config = dict(
    model='image flow-matching model',
    horizontal_flip=False,
    logit_normal_time=False,
    norm='layernorm',
    fused_qkv=True,
    patch_size=[6, 6],
    layers=12,
    width=160,
    optimizer='nadamw',
    beta1=0.9,
    max_steps=11000,
    batch_size=128,
    lr_schedule='cosine',
)
Rows from block 3 of a small image flow-matching model, named by matrix and row number. Rows with one number belong to one neuron. Each number is 500 + 25 x the weight over its row's rms, rounded and kept within 0 to 999. All counts start at 0. Numbers have three digits each.
After each neuron's rows are labels from the 100 images, of 14976 (inputs lightly noised), where the neuron reaches its highest value: "responds to" is what is common among them. Only what is clearly more common there than usual is listed. The data: rendered made-up planets.
# fc1: MLP up (model.blocks.3.mlp.fc1.weight, 320x160), inputs 108-159
# fc2: MLP down (model.blocks.3.mlp.fc2.weight, 160x320, transposed), outputs 108-159

fc1.2:513494488508515483467507457480534504508521528501459527510486500508495499531473515489488513538504476495547505519488529517474481518514460526526498515514513510
fc2.2:520501504536473483537489477491483458489511531472519516552508467501479500491526482524438455482500506446492507502472492490507489510515513487483486534529476523
responds to: ocean world

fc1.107:482514498498497494539535532508475480533434521477495517550548477489482443489456518507485497523534491450497525509485569527494501507458485501517491532507497469
fc2.107:514461488488500486475531477476519494474512443529499461429470526515536561519530453504550536487483551489542483500517484529509512487507459502481494488522489497
responds to: crescent; banded gas giant; cratered rock

fc1.88:523491461515476531482544494530519491470505532484467515480486461501507498493489501485512533473478528507535521498480501485475482514512493515488508513493489518
fc2.88:501472516550506470541475502494516479490461493472541484529513523512498520481503493491506502512508524503463535489494470525549516470482522491477457528509495512
responds to: lava world; full

fc1.34:516474461472545522541555502512469485507471513513472502514501530486473488487497524481502503525471470501509494489505519534510511546528488498503524553545519493
fc2.34:523517494509475507488471506479472511473524459504532484456532505486555513460508462548493556467486515488538476502472463484507445533521535499504490487485488480
responds to: lava world

fc1.63:518510441516507499501549519523487463491513543525533505501470483482479487538504509515473525469521481533508490501472505512504492484552489490488562470499498494
fc2.63:494504510496523477498465475513520501501487504496525496514499516480493504510492492525507530540480531522501521490494485491534473470456481497494453502525538478
responds to: lava world

fc1.52:509503476511508489487524529503501465519521540532527492496477488490478500519496509502474520499532487516500497492496517512477512478553510510522547489500494491
fc2.52:525504499480508500469466479516510479511484498496513489491483523491508508515508477516508533519476526551489506494500494496533493461452466505472441489498541499
responds to: crescent

fc1.217:507514500419506492490499512473464515523511498504466498517511505505516462511455470498479555493486489489552507539499567500452501533488472515526498491487503547
fc2.217:523499513508535474530496507470490492508503473524528514512492468530475525484522488499483479495524532509463547515548496491490550530469509520506483506516467528
responds to: crescent; ocean world

fc1.0:516492481449484469455527478541468487493443511464514540490507494482545474519505505515499510459477542537558525497453509444488477528477488529486524483478495513
fc2.0:503533530494479530482551485476527463488501435492533529509523500525479511491505481532482557496504559540509493525500496492498518503467531490511520539521462524
responds to: ocean world; crescent

fc1.243:510470535510495517486484502499518512486504512443491514532505456478504561488522534497480477503490540488519517448483452503499479482502507512508472477485512455
fc2.243:512506476522431507478525521541488526520492467507507539482480562503468463485493478514523514523480469502505510499516511449516489496505511455531484507519499511
responds to: ocean world; gibbous

fc1.105:529476485456498472476496480509531516516458529461468522500489469476516506539478519490512527491499520508543545470517506470479473510489479511511489490488517457
fc2.105:553491497520478487479553504478492506461487457485493523489478512495506491442509489489493496494513523533508512504535463488468520488455497525521516522477471531
responds to: lava world; half lit

fc1.265:508487497528570494511516492502508494543464468485462488518512479509458460470499502483460510518550494476530533542509551509488518491446517540520500511527466468
fc2.265:516486471506431496478497497500515486486492493510506461466474524482516513510531441511532506478479512504526491488542453520514491513488488504491523510452510514
responds to: crescent; desert world

fc1.284:545472476471478507450463460514520491538471517468498524479506481548501509541523496505512491505470505518552533455477519458509459541492494549506470494499501488
fc2.284:522487475504570499516474493506430519456532530544508499499525462518517467490509492534493503499518477475496514551460521514469528503488482528467545493518468490
responds to: ocean world; gibbous

fc1.200:499523468480487512475523462498544514505503521510423534482497517500515488523483493493468491538479495489550523481498527513522497534534463510515548519511488526
fc2.200:535503570538470485554500498454523488498478499499533503530559464511475517475511487495462514492509478487499541526516512474470505495470546490506482508497449526
responds to: ocean world; rings

fc1.157:529489442483470513481497490533523503515488521495429529483466457479516504518457520480470508484478539479524515471483525482498493502495489529497491498476527492
fc2.157:508486504527543499520468513445470510474508487504521479530528481499459521465476523504514477525526489529478539486543486526453543485469515515513518503463515484
responds to: ocean world

fc1.185:545510524489526496522498505504530495500473507461478486551516475523481523474492486451431508488497518485501522538505521536452530474437495535521480486515507480
fc2.185:487502458548434503439531483471510466524495528514527481481438522474480429505523456528516498512488488519509511479552497477534496510482522464499503496504490511
responds to: lava world

fc1.263:522490493536529490481512489472509512534463428501485490515478474531475444495488489518490529499553478492514544532496554533440561483432502538489505530500429473
fc2.263:489500470521450512483496503513514470505492510490507452486480538477507508490528452486525498456474514495514496469555463502534490517473507500489522497442529510
responds to: crescent; desert world

fc1.26:507482462493487483485501490528551516503500531500435528507539484483507506541479500497491536512491557466541530490480490504499491536511465505514524511491521533
fc2.26:497527540551452473489488466475504471473508520415545522516501486522475499434525483479484489499487453489489513502516498476521472488517527466499473499510488526
responds to: lava world; ocean world

fc1.33:507497502525454500473559507515522488458474514450528518521497494492517497460533492459507558433501505524498483510498473463515489492486504508485461488476497509
fc2.33:467521524516511508478500508489530484511485552490522508531507535486516514501524526511511521559459492532478497490509516471561428464497456468467480480489521500
responds to: lava world; full